Rows from block 4, named by matrix and row number. Rows with one number belong to one neuron. Each number is 128 + 24 x the weight over its row's rms, rounded and kept within 0 to 255. All counts start at 0. After the name is the row's rms in percent of the matrix's.
# fc1: MLP up (model.blocks.4.mlp.fc1.weight, 768x256), inputs 0-127
# fc2: MLP down (model.blocks.4.mlp.fc2.weight, 256x768, transposed), outputs 0-127
fc1.533 126 [ 79 130 128 121 124 134  83 164 111 110 158 140  99  98 131 170 144 163  96 124 185 158 117 114 114  92 113 166 161 130 101 114  92 136 135 140  97 172 148  95 142 137 118 118 132 108 111 139 133 126 141 156 165 141 163 112 120 141 174 129 144 137 133 123 170 112 108 122 111 151 105  99 119  85 109 150 118 135 149 124 136 160 154 147 118 108 133 138 110 127 117  88 129 117 120 108 142 141 101 128 129 121 143 104 120 119 144 134 126 125 100 114 109 111 103 111 161 117  81 107 115  98 153 103 140 141 151 154]
fc2.533 121 [155  68  99 157 129 117 127  94 132 136 129 126 169 132 112 115 130 104 159 139  79  75 118 146 181 144 154 119 157 133 146 106 177  96 136 100 147  95 121 127 138 121 154 139 155 132 181  94 154 117 132 133  89 109 122 127 159 177  65 122 109 140 101 143 104 134  82 103 139 132 159 149 155 130 104 136 125 128 161 112  96 137 158 144 132 154 182 147 114 119 148 131 175 110 103 157 125  97 165 135 149 103 121 143 148 122 154 118 128  92 155 185 157  92 108 165  88  91 123 135 137 159 171 101 128 103 131 105]
fc1.534 112 [136 115 156 118 154 144 125 147 106 177 123 156 116 101 161 145 106 126 107 138 160 104 112 105 166 155 138 121 123 168 170 110 104 147 164 132 130 140  96 113 159 139  97 121 127  72 106 126 138  98 147  97 156 109 142 127 132 112 100 105  76 131 151 142  95 135 128 126 131 100 142 116  99  92  90  86 139 138 137 152  99 134 121 142 164 147 135 130 100 136 145  91 128 140 137 135 101 143 103 205 116 127 107 100 133 129  83 183 151  77 160 130 117 143 153 120 125 137 105 112 126 152 153 102 111 143 186 139]
fc2.534 110 [134 167 123 119  87  97  59 129 125  85 153 113 103 145  83 138 139 180 136 131 110 169 163  94  95  99 116 125 151 123 143 112 150 111 104 114 101 132 139  95  93 153 144 119 144 142 194 127 127 138 161 138 110 157 116 134 142 117 118 168  96 121  93 136 146 132  94  76  89 128 123 149 129 167 133 121 120 143 112  97 109 109 150 145  24 119  91 146 101 128 136 149 125 123 122 106 106 128 162  82 146 132 117 143 151 139 122 109  97 128 105 114 137  93 115 178 128 136 168 145 133 130 127  97 155 138 128 156]
fc1.535 094 [105 151 157 120 124 110 112 116 128 155 138 142 125  74 159 102 120 133  97  85 110 126 119 141 154 133  94 137 144 124 110 100 111 114 132 151 155 129 140 121 149  88 114 110 109 144 118 123 137 110 149 140 138 122 154 164 154  86 142 100 135 131 102  81 141 105 131 140 182 128 152 111  80 132 127 154 136 183 170 150  97 104 100 131 155  73 134 126 119 171 151 104 117 119 145 145 113  87 143 129 123 107  77 164 144 145 124 141  95 127 128 139  60 133  92 113 158 142 171  95 132 129 124 118 127 112 151 116]
fc2.535 096 [142 144 153 142 146 151 100  81 129 123  97 133 122 112 110 106 163 127 159 110 165 122  91 129  95 107 133 127 115  92 114 116 125 108 118 140 130 105 114  95 119 156 118 158 133 154 141 121 106  70  80 130 147 111 102 118 146 109 112 106 163 114 152 137 141 157 180 148 118 143 198  95 171 155 136 111 156 114 127 124 143 112 115 145  89 142 135 178 127 119 107 133 155 153 126 128 130 127 123 116 143 145 142 103  91 148 159 126 150  94 134 144 140 109 158  88  98 128 137 134 102  98 155 150  89 105 113 167]
fc1.536 088 [109 115 135 109 136 124 162 165 106 139 140 151 176 125 130 112 152 100 119 128 114  97 101 148 156 119 132  82 129 113 159 113 143 122 104 146 120 120 137  80 100  93 145 118  76 154 146 122 123 130  78 130 168 152 131 125 129 100 123 104 132 146  95 121 142 106 130 149 121 133  95 137 107 115 122 126  91  93 133 114 118 114 187 103 153 150 153 114 149 161 106 126  85 129 121 105 148 143  91 179 137 152  95 156 132 145 134 154 163 171 123 142 148 158 118 186 117 122 124 127 110 122 116 153 133 126 143 181]
fc2.536 086 [165 132 135 147  88 139 128  76 160 144 142 125 123 144 102 117 160 158 128 139 135 144 125  81  96 151 104 133 108 114 100 122 104 127 143  96 122 163 120 176 135 135 118 148 171 104  84 144 161 119 141 101 133 113 168 149 126 154  91 129 142  82 112 145 128 117 119 107 119 137 119 105 120 166 146 141 110 127 101 144  86 167  97 145  88 102 117 145 152 100 116 133 155 148 188 150 101 147 170 110 129 135 128  68  95 100  92  85 134 130 117 104 137  60 153  81 132 165 144 139 102 133 134 133  91 129 130  66]
fc1.537 092 [142 139 142 115 135 114 103 121 138 104 137 106 123 123 160 141 139 163 157 137 146 107 113  80 144 152 119 130 148 111 134 119 165 185 128 122 144 117  78 119 129 140 148 101 123 160  88 150 151 106 114 164 151  97 108 130 150 134 140 111 143  96 202 146 149 160 120 127  99 146 118 105 121 139 171 128 135 128 147 201 125 111 140 124 123 152 114 151 128 108 151 139 129 110 138  83 120  98 133 141 107  83 114 154 126 162 122 137  99 101 133 111 155 130 124  93  88 160  55 104 178 105 132 125  80  90 180  91]
fc2.537 090 [110 163  90 147 147 147 115 115 123 153 125 146 134 163 104 143 153 134 140 135 136 187 145 154 148 132 103 106 106 171  81 135 102  92 134 144  96 107 138  94 146 118 123 104 120 113 145 137 111 126 125 127 126 126 131 128 118 130  83 144 134 134  69 107 106  92 154 101 142  96 133 102 183 161  87  78 131 163 137  97 158 146 107 127 121 110 164 110 132 127 146 142 123 166 121 168 150 179 122 106 158 159 130 146 150 104 173 137 166 164 122 142 141 114 131 174 143 137 143 127 143 154 151 124 144 144  76 121]
fc1.538 086 [108  67 158 126 110  97  80 108 100 145 118 124  92 163 160 147 156 134 117 110 102 130 115 102 115  86 133 158 116 112 123 106 122 142 108 121 118 159 130 131 113 179 134  86 138 170 125 135 170 112 112 131 101 141  97 120 150  91 104  60 164 124 123 131 171 146 138 124 135 129 112 142 124 165 124 167 125 123 104 176 135 154 144 176 136 171 150 109 160 142 125 112  98  91 109 135 118 130  99  99 100 117 158 147 106 181 138 171 154 104 116 116 164 106 143 149 115 139 137 133 151 125 127 118 127 112 153 133]
fc2.538 085 [121 124 171 170 176 128  81 141 109 158 155 129 122 133 109 164 119 122 158 150 121 121 140 136 175 143 122 123 166 156 122 138 112 116 114 138 124 118 120 113 116 130 115 179 121 105 102 129  90 124 124  93 168  97 159 139  64 131 147 139  96 150  78 106 135 143 140 122 137 121 165 141 154 136 117 134  85 140 185  89 122 116 115 168 126 105 130  96 124 124 144 148 131 104 179 128 155 139 136 128 189 125 149  94 172  87 142 136 110 168 113 121 161 155 105 114 115 132 129 134 130  97 132 117 111 166 131 123]
fc1.539 122 [120 153 106 133  87 105 136 126 116 121 121 129 108 135  80 145 174 148 140 112 115 121 149 193 143 111 153 126 105 125 172  97  93 119 135 131 121 161 130 121 103 176 104 117 145 142 160 112 119 135 141 133 126 167 178 118 119 161 116  66 137 151 134 129 129 146 117 109 114 137 123 113 152 106  97 166 119 105 168 143 190 116 139 121 121 164 149  98 136 106 113 162 132 172 142 136 122 114 101 139 139 129 132 109 116  87 139 122 137  79 151  98 131 147 129 119 121 101 142 161 123 144  87 134 110 184 115 140]
fc2.539 116 [157 140 177 156 142 146 144 117 163 115 117 158 120 168 135 130 165 116  93 157 151  88 141 105 112 113 125 155 121 101 137 120 137 102 137 109 169 113 108 138 117  97 109 178 118 103 108 121 130 152  95 129 169 106 149 140 103 134 108 150  96 172 112 118 143 132  83 124 149 142 119 131 128 132 152  74 151 116 103 142 127 116 146 145 143  75 107 127 143 158 132 141 135  82 116 193 161 132  72 131 101  69 101 102 126 135 106 157 131 120 111 115 121 143 130  70 130 144 138 110 114 142 121 139 139 144 121 139]
fc1.540 078 [139 165 159  96 141 116 152 103 163  95 137  81 106  79 120 134 153 136 139  80 108 140 126 150 138 145 109 116 142 156 156 152  86 148 155 112 130 108 123  98 172 177 147 118 133 149  93 110 155 140 107 142  42 125 126 120 140 111 129 119 135 116 157 154 149 124 152 149 143 151  96 115  95 174 104  79 140 139 156 156 116 125 125  93 110 136 104  80 147 147 139  96 129 126 100  95 139 142 135 113 126 138 121 127 130  98 108 174 120 127 105 100 126 157  99 101 138 133 144 111 145 181 158  97 138 130 155  94]
fc2.540 074 [124 130 120 166 111 139 126 143  95 129 112 116 115 116  88 137 140 137 142 123 116  96 133 120 119 155 146 106 140 144 132  97 104 132 115 162 142 128 140 125  95  99 132 166 118  82 132 167 116 119 149 113 187 136 133 176 131 142 134 181 129 127 151 104 104 145 154 143 135 138 135 119 146 124 121 145 137 142 127  90 105 176 139 119 138 100 127 152 139 114 121 151  95 168  80 127 132 160 113  75  88 104  80 136 108 135 171 127  93 147 163 156 144  93 124 131 124 110 128 143 124 105 116 158 142  93 113 122]
fc1.541 108 [109 110 118 119 149  96 146 108  91 160 144 187 136 114  94 118  87 103 140 174 121 119 139  90 137 132 126 148 125 117  90 135 122 152 117 139 149 125 100 153 104 170 109 180 148 134 137  86 162 148 123 141 115 166 144 120 121 105 148  75 150 142 141  85  74 118 128 105 140 113 139  73 115 150 103 166 120 133  99 152 130  93 139 127 129 115 135 164 127 156 148 136  96  98 146 146 119 132 156 138 127  94 137 132 121 143 174  74 143 135 158 114 113 130 156 129 137 169 138 139  94 162 131 131 148 148 109 157]
fc2.541 109 [176  75 118 139 116 142 116 102 166 107  99 101 133  98 131 128 106 100 136  78 146 100 104 152 141 119 149  78 173 153 156 139 150 111 106 171 161 142 168 130 188 112 158 115 152 104 160 128  60 112 101 105 149 112  82 136 130  96 132 108 108 126 148 127 122 130 188 149 121 101 123 163 175 131 183  85 139 131 104 163 135 181 147 147 115 112 125 138 139 129  97 149 140 144 114  87 158 101 143 163  70 144 111 108 137 132 125 145  92 177 108 143 150 136 122 142 121  71 109 120 145 147 140  87 114 144 132 141]
fc1.542 132 [ 98 125 140 141  92 104 140 102 117 127  82 142 117 159 210 121 159 144 139 115 151 147 121 107 172 130 121 114 152  94 158 129  90 116 132 129 151 133  98 124 127  75 198 182 102 144 134 122 135 131 127 139 131 141 148 135 152 117  99 129 131 147 142 109 125 132  91 149 140  91 127 133 131 121 118 167  93  96 109 150 127 155 138 119  99 140 114 156 117 143 159 120 126 151 100 105 137 133 151 106 121 125 179 117 138 109 163 133 110 141  83 101 113  99 151 150 145 144 138 140 103  74  93 134 132 133 132 127]
fc2.542 137 [148 123 169 108 119 135 120  83 134 141 111 152 107  70 141 127 141 106 146 178 143 121 131 113 117 132 112 168 121 121 121 108 117 100  88 147 109 184  68 109 115 151 169 127 127  97 105 103  98 127 124 151 112 133 143 150 113 129  78 112  94 131 117 119 107 143 125 144  79 169 158 124  46 131 132 171 111 105 136 159 133 127 126 110 194 105 118  88 119 131 142 162  96 118 124 131 134 141 120 107 128 135 102  95 109  96 133 120 130 103 152 113 137  97 115 109 136 163 110 134 148 131 143 114 143 149 141 118]
fc1.543 116 [143 113 165  68 122 120 124 124 125 148 139 130 159 138 130  99 136 101 141 112 128  81 127 109 102 149 126 150 146 136 136 117 113 155 152 143 105 112 131 129 147 128 116 113 159 146 114 168  94 127 122 103 140 105  82 124 125 115 119 122 157 139 173 136 107 150 148 132 146 115 106 119 127 147 157  97 153 162 144 125 126 108 139 142 149 151 132  72 162 132 148 118 103 143 101 113 127 164  90 142 143 149 130 123  95 158  84 152 112  59 167 136 135 202 125  72 105 118 139 145 143 154 121 133 119 146 127 121]
fc2.543 134 [123 105 117 151  95 146 116 117 130 171 157 128 173 114 153 113 139 112  95 144 147 105 133 113 124 133 119 122 163 106 133  92 144 141 106 166  95 137 128 109  90 112 124 131 127 118 141 144 120 131 124 103 115 124 118 131 138  86 103  77 167 143 138 167 102 105 143 119 136 143 133 118 126 108 121 175 106 132 130 140  77 143 129 141 158 134 125 154 163 101 144  89 135 107 158  86  91 115 163 154 101 126 104 145  92 122 115 111 133 114 148 106  97  95 116 128 142 124 132 121 119 164 137 103  54 121 163 142]
fc1.544 118 [159 136 119 177 157  80 186 109 107 104 107 129 135 134 135 114 171 168 127 116 115 103 110 114 153  94 123 126 161 128 154 136 118 180 117 162 130 126 104 142 153 117  88 140 152 158 132  84 146  76 162 156 132 138 117 130 103 122 148 105 122 167  80 152  97 164  71 162 136 160 129 132  66 128  96 177 143 103  97 159 142 131 134 109 134 161 122 130 122 140 113 103  85 142 101 102  92 152 155 100 147 111 132 186 133 142 123 136 104 122 125 128 162 122 168 114 116 124 107 140 125 158 128 161 147 109 105 136]
fc2.544 111 [121 139 153  80  93 158 133 135 113 146 104 156 142 107 121  94 155 103 155 100 164 162 131 159 160 139  85 113 134 117 124 110 108 137 114 131  72 118 154 119 146 107 117 190 130 116 118 140 122 133 114 104 151 124 162 134 145 128  98 154 133 120 142  86 119 137 159  99 116 127 117 121 138 166  95  93 136  92 106 102 157  76  98 142 116  74 111 113 114 113 163 183 111 129 137 126 137 107 130 140 157  84 119 121 101 115 154  90 116 104 167 174  96 134 144 109 116 150 123 139 143  95 161 132 130 138 155 132]
fc1.545 105 [ 97 119  84 134 118 162 118 100 179 154 118 143 145 156 141 126 119 154 105 112 117 126 124 120 126 122 132 112 108 117 145 151 177 127 181 115 144 162  79  88 118 125 135 144 169  95  91 126 146 168  79 120 135 151 165 127 162 143 147 135  97  88 108 182 115 124 123 148 144 143  87  89 111 116 151  95 106 116 115 169 105 120  89 134 122 139 110 138 131 118 160 147 159 127 130 138 108 177 137 125 129 142 133 147 155 114 120 137 129 133  76  88 147 120 100 142 131 102 121 126 117 135 161 134  73 110 105 123]
fc2.545 101 [161 115 118  99 131 165 138 111  80 128 181 134  87 129 126 160 134 110 159 100  99 142 160 140 185  98 119 141 150 114 141 130 116 127 117  96 131 159 121 124 170 112 111 135 123 174 131 154 128 115 135 102 108 115  86 137 127 130 145 124 169 125 126 152 145 156  96 129 143 117 105 153 184 148  94 117 176 115 121  92 131 148 180 129 111 148 141 104 107 121 116  76 135 108 141  97 156 128  78 171 104  87 124 134 138 126 147 116 169  79 130 137 152 141 149 126 133 150 167 137 131 100 103 130 134 163 160 111]
fc1.546 115 [130 123 139 152 102 141 122  86 152 147 106 104 124 115 122 128 125 112  92 135 139 118 172 165 127 159 106 142 110 106  74 131 168  98 118 172 152 146  96 154 117 151 114 123 117 128  95 151 162 140 144 155 169 113 115 110 118 109 109  86 137 135 141  99 116  97 142 123 118 164  83 135 116 126 113 150 140 139 112  98 133 135 140  64 148 151 133 144 124 139 164 142 123 144 157 164 163 141 124 114 126 107  95 127 160 131 113 146 187 158 124  80 134 126 143 157 137 156 148 123  99 146  55 142  75 154 164 107]
fc2.546 125 [109 123 119 118 144  90 167 132 146 129 104 106  90 138 147 136 136  97 156 130 121 151 132 118 125 117 102 146  98 151 194 117  90 105 118 158 150 122  89 136 155 113 171 164 139 143 147 109  78 108 103 112 137 138 137 132 125 104 143 159 122 139 130 124  91 155 109 149  99 108 139 102 178 162 131 179 111 121 130 173 121 135 108 142 116 151 123 127 145  98 143 131 160 155 130 121 118 105 112 114 131 140 150 133  79 141 120 124 124 105 125  97 118 140 112  91 127 138  91 168  84 144 164 122 139  94  73 158]
fc1.547 065 [134  74 119 118 120 108 109 131 157 154 134 101 140 159 113 156  93 140 144 148  71 119 133 111 126  99 137  96 160  84 144 123 172 108 177 120 149 144 167 107 147 123  90 105 153 123 106  92 103 131 160 114 123  85 181 119 126 173 183 119 176 118 139 166 123 181 135 118 116 100 116 122 132 130 116 124 105  85 108 115  92 143 159 128 137  79 146 104 128 113 125 169 106 120 118 124 144 136 109 104 149 162 147 154 170 110 145 123 153 141 142 123 118 130 149 143 162 136 135 103 117  94 156 135 109 131 100 152]
fc2.547 059 [133 156 118 133 125 122 173 129 134  83 139 141 117 129 165  92 164 100 113 185 121 123 117 113 120 136 126 124 120 174  90 197  89 128 165 142 102 154  83 154 105 154 149 126  83 154 128 137 112 147  86  97 111 127 106 112 137  76 101 120 102  99  87 109 156 109 142 169 150 121 173 119  91 100 136 107 115 162 132 143 142 143 115 129 190 173 137 207 162 101 107  99 117 168 144 121 113  86 149 135 148 130  84 146 106 146 117 152 124 121 123 151 115 135 126 112 122 107 160 111 107 134 163 164 126 108 133 110]
fc1.548 031 [174 135 135 148 137  99 143 118 149 134 151 186 118 160 128 136 160 155 135 138 118 135 132 127 154 117 103 122 192  94 109 144 127 119 134 153  91 147 156  87 128 149  90 122 159 104 162 110 132 143 103 139 120 121 167 139 128 145 110 124 110 116 115 178 115  96 119 120 153  85  93 107 116 134 133 138 118  85 146 156 145 141 105 134 141 138 130 116 134 112 145 142  79 146  76 137 156 173 124  95 144 175 148 128 119 137 106 150 125 140 116 113 146 132 145 109 120 110 142 166 143 118 108 170 105  84 103 132]
fc2.548 031 [111 176 156 120 124 143  99 110 148 163 171 161 144 134 132 126 167 122 106 175 155 100 112 106 146 132 159 109 125 126  98  98 164 112 131 134 129 136  87 119 152  96  96 135  88 129  97 144 149 143 148 148 139 108 119 136 128 109 138 135 112 128  88 171 124  94  94 156 106 137 154 118 126 137 136 126  87 126 148  99  90 119  86 151 111 137 116 123  73 148 181 152 173 173 120 152 107 111 125 115 113 109 154 119 142 126 180  98 141 122 135 142 139 162 146  72  91  84 143 109 145 146 171 137 121 192 132 103]
fc1.549 051 [124 111 150 127 136 128 102 156 144 115 114 154 139 116 152 166 118 100  93 126 123 100 159 121 103 126 160 113 104 108 137 152 125 180 151 124 154 104 106 105 139 118 156 133 115 143 219 144 150 119 134 175 155 135  75 100 106 188 145 126 103 148 131  92 108 127 128 131 149 130 148 112  90  83 133  81 116 121 167  99 145 137 126 128 145 121  86 119 134 159 132 157 111 112  83 128 133 165 104 151 119 123 135 139  94 157 146  86 161 126 134 134 157  96 118 113 156 104 127 133 108 110 134 174 119 102  98 152]
fc2.549 047 [136  79 153 124 130 161 163 113 135 132 119 123 107 121 121 129 110 109 119 133 140 135 117 143 144 157 169  96 113 114 136 151 148 154 123 150 144 128 113 115 168 142 140 122 143 134 108 109 143 155  88 119 110  85 109 160 117 103 156 128 127  89 110 120 135 101  74 136  91 100 136 149 147 115 122 138 137 171 138 116 131 121 130  98 166 162 125  89 139 110 120 110 148 141 149 111  93 130 155 129 191 149 115  77 191 133 107 122 139 152 111 122 155 140 118 115 117 136 127 150  84 157 140  88 140 135 109 136]
fc1.550 040 [132 116 126 128 121 145 120 137 110 138  98 131 124 147 117 118 156 156 130 115 157 109  83 134 132 121 185 139 158  91 103 127 104 147 118 101 136 134 136 112  62 104 121 114 142 110 117 135  99 106 115 105 160 119 113  74 133 149 151 140 164 122 161 138 130 161  78 131 146 111 119 121 131 103 131 134 113 121 111 181 137 124 168 144  85 171 120 130 122 197 164 170 163  96 104  91 111 126  80 122 139  95 114 154 123 152 132 165  99 143  91 100  96 131 139 121 143 145 114 151 134 113 100 123 169 150 129 150]
fc2.550 039 [142 137  97 104 145 134 133 135 143 159 114 128 117 126 150 115 149 139 139 131 121 105 181 134 101 120 126 103 160 125  83 117 143 119 147 131 111 130  72 130 151 142 136 138 141 134 117 114 150  91 124 143 164 133 108 144 121 126 123 101 114  99 143 101 127 144 123  93 140 141  90 150 136 130 145  93  87 114 131 108 161 111 125 106 126 164  92 141 149 154  89 102 192 146 187 143 101 120 146  56 139 161 140 118 139 130 141  98  77 103 150 104 121 123 144 118  86 103 132 120 111 140 152 138 126 145 157 144]
fc1.551 095 [140 140 124 119 125 118 152 160 110 135 157 187 143 159 130 113 117 154 125 168  96 148 135 103 143 132 136 133 113 162 121 151 134 140 131 107 144 105 144 136 113 126 141 107 125 144 124 116 114 132 188 145 115 126 113 145 107 135 119 124 114 107  85 148 156  78 131 151 161 104 113 113 113 123 103  82 174 117 141 161 150  99  94  96 144 145  79 143 145  98 110 156 102 115 106 130 112  61 175 141 104 114 144 137 142 111 121  90 139 165 146 115 128 153  65 171  96 138 171 137 131 140 134 116 170 128 141 108]
fc2.551 103 [126 114 145 103 101 107 130 160 143 126 126 126 129 161  97 137 131 133 145 131 163 149 167 129 129 145 149  69  79 108 131  97 107  99 154 115 157 143 112  94 108 110 100 126 125 103 134 110 149 133  82  97 175 125 133  76 135 143 129 110 112 143 107 134 139 162 150 156  82 123 133 137 151  89 163 159 114 142 122 164 116 125 132 154 116 131 166 114 174 150 135  71 125 104 170 133 161 162  95  97 129 147 101 134 102 146 137 128 159 134 126 122 130 138 129 161 135 147 120 142 113 126 124 160 137 118  95 106]
fc1.552 121 [123 124 131 100 141 115 120 119 135 104 131  90  96 127 116 127 176 148 125 179 122 111 136 153 123 139 159 102 185  72 137 139 185 119  71  87 108 155 136 123  94 124 112  99 127 124 109 138 128 168 122 140 118 137 146 118 111 131 143 110 137 134 184  91 132 143  58 116 111 137  95 111 141 151 157 134 147  82 128 146 137 100 111 141  47 101 131 134 158  82 139 111 120 142 152 142  94 146 164 136 115 168 139 128 170 136 137 120 166  89 151 142 172 129 107 152 130 139 124 120 144 135 118 145 131 116 150 131]
fc2.552 128 [147  96 126 154 156 141  98 117 134 138  92 129 125 139 114 114  79 132 154 145 148 120 134 109 109 122  98 171 121 111 120 140 101 135 136 118 123 161 104 167 166  86 149 153 154  98 112  85 120  77  85  47 119 161  80 158 144 123  75 147 100 113 146 148 115  78 181 119 144 115 172 140 126 113 109 180 179 156 137 104 158 127 134 113 144 121 114 108 122 169 119 145 133 113  88 131 146 100 114 146 144  95 109 160 123 153 145 138 156 111  90 131 115 115 161 125 124 162 127  96 122 164 112  74 100 148 107 134]
fc1.553 084 [143 143 136 133 176 135 104 147 157 130 170 142 102 152 118 123 131 110 146 106  94 121 130 126 110 113 143  82 122 116 125 152 116 159 140  88 124 138 101 102 132 134 105 126 159 130 134 154 131 142 178 118 147 122 142  77 141 122 164 101 174 111 164  98 113 127 189 135 143 160 115 121 149 116 123 124 134 116 107 121  87 168 119 112 128  98 173 134 106 143  99 178 133 151 151 133 179 125 121 192  99 165 129 105 135  79 133 102 121 116 113 111 130  91 143 113 131 136 103 101 153 124 152 120 143 116 128 117]
fc2.553 071 [156 124 154 137 130 127 173 116 104 112 105 131 121  88 132 129 134 103 117 150 172 121  98 140 140 143 163 104 108 130 134 154  92 140 127 109 135 131  72 117 139 168  89 108 100 135 147 120 182 144 115 109 152 124 140 192 127 116  94 140  65 141 144 152 165 129 149 118 159 112 144 144 130  91 131  99  88 122 174 138 140 103 152 125  84 120 133 135 115 136 144 140 144  91 170  89 105 143 151 131 156 111 117 133 133 161  96 133 144 160 136 167 158 135 149 135 148 126 126 138  95 153  92 120 141 110 111 164]
fc1.554 125 [117 175 117 105  89 100 182  92 106 116 137 157 152 102 101  99 128 126 135 101  94 101  95 114 128 155 134 129 110 105 125 151 111 135 157 175 110 127 152 122 128 128  99 134 159 120 121 124 175  89 144 135 160 120 119 159 130 114 106 146 134 147  82 145 103 114 177 123 153 129 139 113 121 132 118 122 139 162  90  71 127 125 116 160 128 119 111 149 160 155  90 126 158 101 149 140 106 147 166  98 145 112 147 161 150 155 138  91 163 109 141 149 142 112 143 148 160 135 100 159  90 158 121 109  85  80 139 145]
fc2.554 121 [136  91 121 133 134 155  58 174 125 147 123 110 150  98 164 145 144 164 157 121  86 146 145 169  89  97 123 119 117 154 108 145 170 141 100 121 116 116 129 139 155 117 161 148 102 134 178 128 134 135 130 130 127 126  84 130 139 140 125 102 138 136 143 112 149 122 122 121 114 117 147 149 151 130 124 132 174 117 130 129 125  89 137 113 102 168 141 147  72  90 106 166 158 126  80 109 127 117 102 169  90 108 128 108 105 118 106 176 105 149 113 112 134 104 143 124 126 142 166 144 133  97 132 136 126 127 146 141]
fc1.555 075 [106 153 109 134 157 143 119 114 133 137 151 129  82 125 142 130 141 146 156 127 104 161 126 117  58 126  78 113 128 138 114 151 130 166 146 103 114  90 137 116 142 100  99 156 158 159  93 138 164 114 113 133 158  87 157 111  98 164 105 136 105 151  97 110 126 132 133  95 162 104 145 102 145 134 135 159  99 122 116 128 105 141 126 156 135 151 171 142 157 145 115 132 136  78 115 144 100 165 114  96  92 118 135 167  98  92 117 119 119 165 145 117 187 150 185  91 169 114 177 122 141 108 108 124 117 134  93 111]
fc2.555 066 [ 98 169 160 122  78 137  83 172 122 140 141 131 168 133  99 167 135 137  82 128 154  89 126 148 113 135 139 118  89 124  97  99 158 103 161 117 164 143 147 116 135  98 129 175 105  81 143 146  96 108 134 188 143 108  72 114 106  72 104 115 110  91 115 147 159  87 129 144 112 158 128 151 156 102 143 161 146 139 175 165 168 102 122 146 151  98 125 118 101 167 143 144 125 158 141 122 102 135 111 142 134 147 149  81 137 140 110 139 117 100 124 131 138 111 147 111 125 136 140 163 117 170 110 124 143 122 104 131]
fc1.556 080 [112 144 124 130 107 194 125 174 128 101 124 101 160 125 121 122 133 102 161 108 158 121 129 152 135 136 111 138  75 109 114  87 120 123 139 141 136  97 155 117  91 138 109 145 110  84 156 148 130 139 116 134 125 129 109  88 166 137 135 110 120 153 130 146 102 137 181 135  97 135 167 114 111 128 118 139 147 143 129 106 157 127 105 143 165 125 177 137 132 136 142 105 153 153 142 105 114 145 155 138 114 147 113 122 112 169 145 187 136 136  99  87 107 115 106 136 143 129  82  99 142 126 125 130 106 162 119 132]
fc2.556 074 [ 95 129 151 123 151 101 107 149 102 166 127 170 131 146 136 127  98 176  78 120 127 156 103 136 114 140 166 128 172 136 126 109 153 157 151  97 101 139 132 139 133 110 129 146  78 146 121 148 137 123  95  92  93 155 150 183 135 156 105 172 133  98 124 102 149 110  80 138 145  97  97 105 121 100 139 123 130 123 140 135 114  99 163 159 104 100 125 142 139 109 152 121 106 115 135 129 169 114  92 121 125 176 108 106 146 171 111 100 177 116 164 153 187 191 110 104 113 129 149 166 117 140  93 137 150 139 114  80]
fc1.557 134 [122 100 161 103 164  97 163  82 130 139 122 124 102 153  90 133 131 143 165 141 139  80 135 152 115 129  85 156 134 138 115 113 102 109  96 155 133 106 131 108 108 174 131 104  86 165  97 154 152  94 117 135 100 121 135 110  92 149 132 134 113 147 132 163 161 103 126 133 140 114 117 128 137 126 205  98 154 116 129 135 113 116 145 135 148 150 139  96  98 115  91 119 102 134 177 127 124 115 136  88 147 107 138 114 166 153 126 173 129 122 120 121  86 179 115 116  82 137 153 167 162 163 110 121 122 115 115 106]
fc2.557 145 [123 138 155  94 151 135 139 108 140  97 133 155 133 122 122 126 105 133 106 125 170 127  96 128 126 130 144  90 115 104 115  95 173  98 109 139 117 168 132 129 142 146 116 146 154  78 131 146 113 129 148 131 161 126 156 118 110 161 110 146 146  91 199 136 106 107 113 155 164 111 125  80 112 125 123 112 152 196 135 129 128 123 100 120 133 178 100 128 172 133 154 131 141 117 128 127 154 156 102 131 130 100 110 108 131 137 106 115 145 126 140 136 148 170 132 106 160 133 122 140 100 110 109 118  94 103 117 130]
fc1.558 073 [ 98 131 150  91 162 140 144 126  92 117 156 133 126 150 145 143 123 153 138  76 135 103 152 108  99  92 103 178  98 141  92 109 124 105 153  68 127 156 111 151 148 154 127 102 127  92 158 102 113 105 157 135 133 150 149 124 138 134  98 101  99 126 122 160 126  95 124 127 123  74 137 103 147 121 121 146 142 160 148 121 171 137 162 168 127 165 165 141 154 132 118  83 121 141 122 167 164  93 104 154 120 137  97 127 151 109 145 113  97  85 114 140  98 158 123 125 138 122 106  95  99 110 101 120  96 126 157 119]
fc2.558 075 [136 136 137 140  96 108 110  98 109 164  96 112 131  95 120 103 156  84 110 149 130 145 123 140 114 156 139 181 137 136 105 113 154 150 154 168 101 144 118 145  97 108 157 141 157 104 110 120 137 177 117 108 111 136 105 151 106 145 148 149 150 143 104 101 127 146 142  82 142 102 132 109 153 129 131 104 173 113 103  85 101 130 122  81 155 124  99 144 127 165 147 110 157 117 126 156 115 144 147 144 141 122 161 153 126 110 122 144 106 123 140 136 116 107 115  80  80 140  92 111 110 112 121 117 143 138 132 152]
fc1.559 116 [110 125 150 165 156 127 110 135  88 135 191 127  93 102 106 164  91 102 140  93 143 126 131 121 137 122 148 116 136 140 119 111 121 128 116  93 170 161 130 128 116  68 143 149 166 136 196 118  95 160 166  88 125 104 112 103 132 114 101 120 132  96 119 121  86 123 134 144 167 144 127 121  89 152 140 156 133 117 112  94 120 162 103 155 142 117 147 156 129 121 174 120 151 117 127 136  86 141  95  99 130 135  92 105 120 140 139 156 134 116 130 153 121 134 123 107 113 159 143 140 130 176 149 144 134 113 158 121]
fc2.559 122 [150 175 116 138 123 143  94 147 174 115 115 131 159 142 173 110 168 168  97 114 109 129 136 127 124 151 113 172 123 144  86 149 124 125 121 118  83  77 174 111 148 166  93  98 123 112 150 135 127 118  98 159 126 160 134 139 136 160 134 155  83 124 100 149 132 118 159  80  93  99 107 144 120 130 146 125 132 105 138 123 136 128 138 124 135 197 135 125 117 147  99 173 100 143 108 106 135 103 138 118 133 119 185 159 135 100 150 129 133 104 127 101 162  91 135 111 124 126 138  94 132 113 143  78 142 130 149 101]